config.toml
model = "masked spectrogram model"
dataset = "struck, bounced, scraped and rolled objects made by modal synthesis"
train_examples = 78125
n_mels = 64
hop_length = 160
input = "log_mel"
win_length = 512
method = "simmim"
mask_ratio = 0.5
loss = "l1"
arch = "preact_resnet"
norm = "groupnorm"
activation = "gelu"
weight_standardization = false
channel_attention = "eca"
depths = [2, 3, 4, 2]
kernel_size = 3
stem = "single"
avg_pool_shortcut = true
widths = [64, 96, 144, 208]
init = "xavier_uniform"
residual_init = "none"
optimizer = "normuon"
muon_scale = "spectral"
lr = 0.0089
momentum = 0.85
nesterov = true
orthogonalizer = "polar_express"
adamw_lr_other_params = 0.0013
grad_clip = 5.0
steps = 9800
batch_size = 128
epochs = 16.1
lr_schedule = "wsd_sqrt"
decay_fraction = 0.4
final_lr_fraction = 0.1
warmup_steps = 490
weight_decay = 0.0
adamw_weight_decay_other_params = 0.01
Rows from block 5, named by matrix and row number. Each number is 128 + 24 x the weight over its row's rms, rounded and kept within 0 to 255. All counts start at 0. After the name is the row's rms in percent of the matrix's.
# short0: shortcut pointwise conv (model.blocks.5.short.0.weight, 144x96x1x1), inputs 48-95
short0.40 102 [121 117 135 114 121 137 127 157 140 120 170  89 138 122  93 130 111  65 167 110 157 113 118 118 123 149 146 148 133 118 118 125 134 120 102 169 165  83 110 150 114 134 113  84 112 144 178  97]
short0.41 122 [128 140 101 136 131 127  90 133 126 110  79 110 100 155  97  94 149 127 123 133 100 135 154 138 149 169 130 128 127 125  98 149 126  65 141 133 125 130 101  81 142 153 121 144 149 109 152 145]
short0.42 096 [110  78 148 114 108 140 113 152 131 104 110 128 145 118 148 150  50 130 133 113 157 132 167 144 188 111 122 134 117 103 159 107 149  82 152 102 109 144 143 173 142  91 138 150 142 184 125 151]
short0.43 105 [130 125 124 146  97 122 132 100  79 107  97  74 160 114 125 146 155 104 157  88  70 126 125 159 114 160 114 129 110 133 122 105 145 135 110 164 111 129 142  89 168 161 119 101 124 128 103 130]
short0.44 100 [165  85 125 132 118 130 166 128 120 106 141 110 122 111 114 127 173 132 152 153 158 104 110 124 105  92 121 148 134  75 118 107 108 111 138 137 158 126 108  94  92 149 140 156 118 147 130 152]
short0.45 090 [149 172 121 142 112 127 156  89 146 169 104 136 146 174 108 114 121 108 149  88 137 130 128  97 112 188 125 146 101 143 122 171 148  98  92 124 126 154 160 143 129 124 144 114 117 142 140 140]
short0.46 098 [103 131 133 131 120 148 142 142 117 112 155 101 119 153 135 112 169  89 131 126 134 140 176 111 125 119 169 139 113 166 113 173 118 103 163 123 114 114 149 132 146 107 179 129 144 103 120  91]
short0.47 112 [ 99 154 105 121 130 121  90 126  96 132 101 117 160 113 142 144 149 165 142 165 156 171 169 114 102 117 150 152 152 111 145  97 125 160 101  97  81 121 147 127 148 172 133 158 126 132 117 139]
short0.48 121 [123 133 132 121 160  97 135 137 126 118 129 207  85 113 128 123 123 120 139 107  88 146 141 125 167  90 111 175 132 129 125 139 130  71 150 132 111 106 115 103 160 107 116  88 104 141 127 142]
short0.49 079 [135 140 123  93  94 138 109 112 138  97 164 108 134 119 136 180 122 126 119 100 179 130 123  99 109 158 133  97 135 139 128 138 113 134  99 136 136 148 138 146 105 132 155 140 149 146 114 134]
short0.50 078 [134 125  89 122 133 125  88 112 147 131 117 139 115 145 183 149  98 166 128 129  92 148 119 152 151 175 146 156 183 169 127  95 164 151 124 133 112 155  98 106 130 171 131 115  98 158 100 112]
short0.51 092 [127 105 105 123  70 158 110 119 103 120 138 113 133 110 127 117  71 100 155 150 134 119 107 133 133 140 120 161 137  99 136 124 133  85 139 137  80 124 136 139 127 167 122 127  84  96 165 105]
short0.52 098 [126 110 105 126 142 184 130  93 153 138  95 148 145  91 159 120 116 109 137 135 105 141 135 122 121 176 121 105 120 105 198 157 109 155 137 130 105 114 128 128  90 137 129 129 123 172 112 153]
short0.53 095 [155 143 148 106 173 106 117 164 119 154 106 136 110 107 128 142  80 138 149 138 112 105  96 141 145 136 132 146 148 124 142 151 165 148 129 104 120 144 126 128 118  90 124 105  98 117 133  95]
short0.54 103 [106 109 122 107 104 143 158  99 139  99  96 148 144 121 168 156 155 142 143 155 154 136 146 127 159 140  98 134 115  79 120 119 146 128  98 146  93 121 160 104  73 106 145 153  97 169 136 132]
short0.55 097 [120 142 111  98  94 132 143 150  87  99 156 134 156 185 124 123  88 164 151 115 115 181  83 114 121 100 135 135 109 129 146 110 131 121 116  91  96 117 123 158 120 167 119 124 149 154 142 127]
short0.56 090 [103 116 141 135 123 107 139 132 113 142 130 142 139 164 115 122 156 158 139 132 148 139 139  96 153 115 137 159 115  84 125 168 126  74  62 137 126 144 169 112 113 148 108 169 125 114 111  99]
short0.57 107 [ 85 140 127 150  97 135 141 165 164 144 103  98  99 112 163 107 108 181 127 170 113  95  96 142 125 175 166 156 134 139 146  91 120 110 121 132 122 127 161 151 118 171  96 117 117 140 145  89]
short0.58 115 [111  85  83  72 147 101 144 135 105  94 101  80 159 125 163 171 124 100 140 135 120 161 131 164 160  89 131 110 145 107 137 110 168 128 135 155 150 149 139 161 135 136 121 108 181 120 122 150]
short0.59 093 [132 145 112 138 100 148  95 147 137 145 131 100 149 133 121 122  90  82 118 146 126 158 179 170 164 139 169 152 113 111 107 108 156 108 137 116 149 124 107 100 133  91  89 104  91 124 139 120]
short0.60 098 [165 123 157 108 157 164  73  67  62 145 149 102 117 109  99 123 133 137 131  92  97 105  64 123 142 134 138 140 128 118 114 161 160 123 139 170  77 131 142 118 130 140 164 135 126 126 122 101]
short0.61 113 [140 123  97  69 128 144 135 114 108 117 108 158 177 116 116 134 148 117 119 102 172 118 137 119 133 146 133 112 140 100  72 174 168 140 152 105 103  79  95 125 126 125 131 123 132 133 130 179]
short0.62 104 [116 121 122 138 159  97 121 108  87  44  96 124 135 114 110 155 129 107 124 134 164 114  70 122 118 177 134 159 109 149 159 121 196 106 134 111  85 142 158 124 145 122 131 145 134 106  95 150]
short0.63 126 [171  74 133 103 137 132 117 111 174 129 106  99 119 154 124 149  95 103 121 114 146 103 123 107 118 121 116 123 127 117  72 142 112 165 150 123 118 135 153 142 155 162 139 109 111 142 155 105]
short0.64 101 [ 83 136 128 106 128 155  71 134 120 139 152  97  87  83 144 137 147 150 132 130  95 143 128 120 120  90 123  81 191 113 138 126 154 184 122 119 133 117 117 113  98 136 141 154 142 159 133 128]
short0.65 088 [ 94 164 125 132 154 107 127 103 140 126 110 128 152 154 149 113 147 134 110 137 150 154 150 141 124 120 118 116  88 134 124 200 131 113 201 139  98 145 140  95 116 101 116 195 108 145 140 148]
short0.66 108 [130 125 125 172 140 130 161 147 103 168  97 129 143 129 170 104 124 104 122 100 106 131 113 165 147 153 164 102 163 148 120  93 114 137 154 128  97 115 125 169 139 132 118  76 131 148 147 150]
short0.67 117 [154 143 133 152  91 134 114 111 166  98 135 115 108 151 112 104 157  92 149 129 123 113 159 111 131 119 163 125 165 132 117 100 149 123 107 112  91 139 114 159 151 144 151 116 105 152 121 131]
short0.68 115 [142 151 152 145 119 116 126  98 101 129 155 129 144 122 131 154 134  95 131 144 131  94 131  89 112 131 150 103 122 137 154 154 171 150 186 129 153 148 176  93 134 149 104 172 136  99 129 111]
short0.69 088 [171 131 170 100 150 147  88 110 104 140 161 125 158 131 101  99  96 131 130 151 130 138 152 129 160 149 155 132 144 113 135 137  83 126 118 142  90 114 134 131 110 131 150 146 165 109  92 156]
short0.70 099 [102 194 177 110 116 156 140 142 145  50 128  74 154 122 134 138 130 147 131 164  68 122 127 167 167 189  93 148  96 121 115 132 134 168 149 130 130 136 151 131  99 122 154 163 104 137 176 138]
short0.71 107 [105 120 121 162 179 132 116 111 110 149 113 133 156 150 135 127  74 152 109  86 136 151 111 142 169 102 138  92 142  97 137 123 100 147 132  97 121 115 161 121 141 146  91 151 108 191 107 101]
short0.72 104 [154 134 130 136 154 131 148 123 106 111 101  98 137 118 110 166  95 116 155 156 119 140 134 142 128 188 164 118 115  97 118 110 123 124 163 123 100 117 127 117 103 173  97 123 141 149  90 124]
short0.73 121 [141 122 151 148 155 140 140 122 116  77 107  90  90 121 130  74 149 135 138 109 168 153 101 166 117 139 160 114 129 111 113  95 111 126 135 107 137 121  91 127 108 107 127 120 131 135 138 111]
short0.74 095 [125 123 145 122  84 137 121 101 155  54 151 142  94 130 125 115 144 108 153 128 146 146 103 133 125  80 121 144 146 144 125 128 166  89 158 122 116 162 130 158  94 140 160 112 159  85 158 117]
short0.75 111 [142 104 136 159 131 132 183 153 141 128  97 112 152 167 140 152 153 154 138 160 135 164 107 103 150 163 109 107 135 135 141 124 135 128 112 107 122 141 136 125 129 184 141 112 128 123 123  72]
short0.76 093 [100 122 149 154  81  74 109 161 129 110 109 152 133 147 111 130 157 141 157 101 101 167  90 110 108 129 116 188 173 149 117 121 140 124 141  80  97 136  99 151 122 146 132 117 121 118 152 157]
short0.77 115 [118 132  68 144 117 148 104 109 145 155 137  96 109 126 109 109 117 129 118  92 149 123 128 108 112 141 172 136 151 142 136 135 156 149 102 126  96 109  67 146 138 153 108 124 160 156 126 148]
short0.78 094 [121 137 122 189 149 120 126 100 104 123 114 100 100 145  97 116 114 154 113 131 100 164 132 103 154 157 152 161 118 137 128 116 144 136 152 110 107  99 141 145 158 173  95 110 137 107 104 124]
short0.79 099 [100 108 147  83  88 129 118 127 122 160 122 153 143 112 146 138 116 189 126 140 125 141 115 101 107 152 118  91 116 178 135 128 134 126 116  88 122 123  96 142 133 116 147 161  76 113 122 139]
short0.80 086 [130 132 130 109  94  93 132 108  99 111 155 127 152  96 137 150 141 114 109 155 153 146 103 146 143  85 124 110 126 117 173 126 155  73 141 160 122 134 146 157 128 142 148 111 130 157 110 152]
short0.81 106 [133 133 141 156 136 129 106 118 118 135 101 110 111 177 109 137 106 169 127 109  85 164 142 157 155  91 117 123  85 141 125 151 109 151 132 155 160 156 158 161 125 136 125 116  94 120 136 122]
short0.82 094 [117 103 116 152 173  99 135 140 126  88 117 114 111 128 164 122 106  81 152 120 115 174 133 157  67 155 160 115 152 157 113 137 111 115  90 136 158 147 123 116  76 142 107 108 129 138 115 156]
short0.83 097 [103 182 136 154 146 154 145  96 121 159 161 107 157 140 127 143  97 107 150 129 144 107  87 104  70 118 133  98 125  79 129 128 101 113 150 135 123 164 119 154 133 126 122 115 127 124 141  70]
short0.84 092 [ 97 136 109 104 152 144 125  77 107 117 202 190 148 143 135 146 112 128 105 146 154 155 149 123 136  85 150 165 153 128 117 115 159 156 165 122  98 106 106 143 130  92 132 150 151 125 115 154]
short0.85 110 [ 98 146 146  96 115 157 165 129 191 146  91 128 178 141 140 110 150 132 129 128 134 178 163 148 166 111 149 124 126 127 174 123 130 113 165 140 140 101  95 139  89 147  96 113 149 122 141 113]
short0.86 098 [ 98 167 141 120 142 157 138  97 128  99  96 139 115 117 128 116 112  89 147 123 103 139 118 137 158 148 116  78 109 160 163 144 112 108 146 127 110 139 119 161 127  74 143 152 136 109  83 138]
short0.87 089 [117 125 113 152 128 148 140 136 127 109 123 175 149 137 139 155 157 115 155 116 116 137 126 102 134 116  74 147 136  94 128 136 117  87 107 143 172 145 119 115  91 153  85 110  83 132 126  92]
short0.88 091 [114  98 135 129 118 129  91 114 106 111 120 123  95 109 150 182  87  95 114 140 112 143 163 139 136 119 127 159 144 110 125 156 105 145 128 124 131 133  89 131 150 151 125 125  81 150 100 129]
short0.89 109 [125  96  94 115 116 143 161 120 122  76 113 153 121 121 120 142 130 153 127 136 181 142 125 116 113 157 147  71 137 106 106 143 154 142 163 102  80 110 128 127 126 102 124  92 111  89 103 146]
short0.90 103 [ 90 131 101 174 126 117 133 113  79 147 134 123 137 158 146 176  62 123 109 136 117 125 153 157 136 125  85 148 140 124 135 127 116 117 181 117  82 140 160 136 112 141 103 128  99 157 118 109]
short0.91 092 [101 162 145 162 134 110 149  79  86 153 125 123 125 107 135 139 136 143 126 101 135 163 150 114 127 149 116 147 124  95 125 152  95  51 136 101 107 110 145 132 115 121 118 108 101 163 115  73]
short0.92 092 [145 118  85  98 160 124 101 130 128  96  92 101 114 141 131 130 128 134 128  87 122 115 137 135 154 107 173 143 156  90 162 114 162 140 148 143  83 105 175  91  86 100 124  86  95 128 125 124]
short0.93 116 [136 137 165 109 142 129 107  88 160 139 110 150 154  88 105 122  90 163 168 158 145 175 145 115 156 135 125 140 137 114 120  61 136 133 155 102 106  80 154 137 142 162 100 146 112 114 123 159]
short0.94 091 [150 134 136 133  89 153 128 122 128 138 136 123 134 132 177  95 157 139 181  84 147 107 111  91 133 124 121 159 119 132  85 106  89  90 146  80 141  89 121 133 109 172 139 138 102  96 101 123]
short0.95 089 [130 110 132 142 174 133 130  89 172 146 113 143 110 123 139 126 149  93 110 159 123 116  93 144 130 122 110 121 114 108 141 114 175 129 127  75 139 125 113  74 136 110 108 131 107 138 121 137]
short0.96 092 [108 109 137  97 132 155 112 191 134 137 121 119 127 137 171 146 151 140 164 167 163 142 133 103 113 136 126 139 131 137 171 147  98 147 115 128 159 145 128 185 152 105 193 115 105 115 136 125]
short0.97 097 [137 141 104 138 127  93 163 130  88 131 154 121 148 118 135 132 129  92 154 155 147 121 155 136  95 135 163 109 136 125 124 159  86 110 136 137 122  85 146 130 105 109  92 144 161 141  90 155]
short0.98 112 [147 110 153 105 103 150 135 120 105 122 115 124 144 139 150 117  75 153 123 146 124 138 208 146 145 136 102 140 118 102 116 100 136 121 109  98  98 140 103  98 119 126 105 139 158 125 127 119]
short0.99 087 [130 119  92 153 117 129 131 110 124 107 126 104  77 107 130 148 124  96 113 164 103 147 134 144 131 139 173 120 159  52 128 143  88  90 136 124 143 111  88 116  93  98 129 138 107 145 119 142]
short0.100 087 [126 120  85  99 138 140 140  99 126  71 106 117 107 141 137  87  98 147 142 110 121 127 147 157 122 119  98 152 131 133 152  98 140  98 153 116  99  84 204 142 130 146 111 120 121 130  96  94]
short0.101 096 [101 111 120  96 118 134  78 146 104  72 106  85 116 102 147 169  94 166 121 143 136 136 139 129 141 102 125 127 113 119 148 126 199 154 127 131 123 146 152 120 117 116 147 102 107 120 111  96]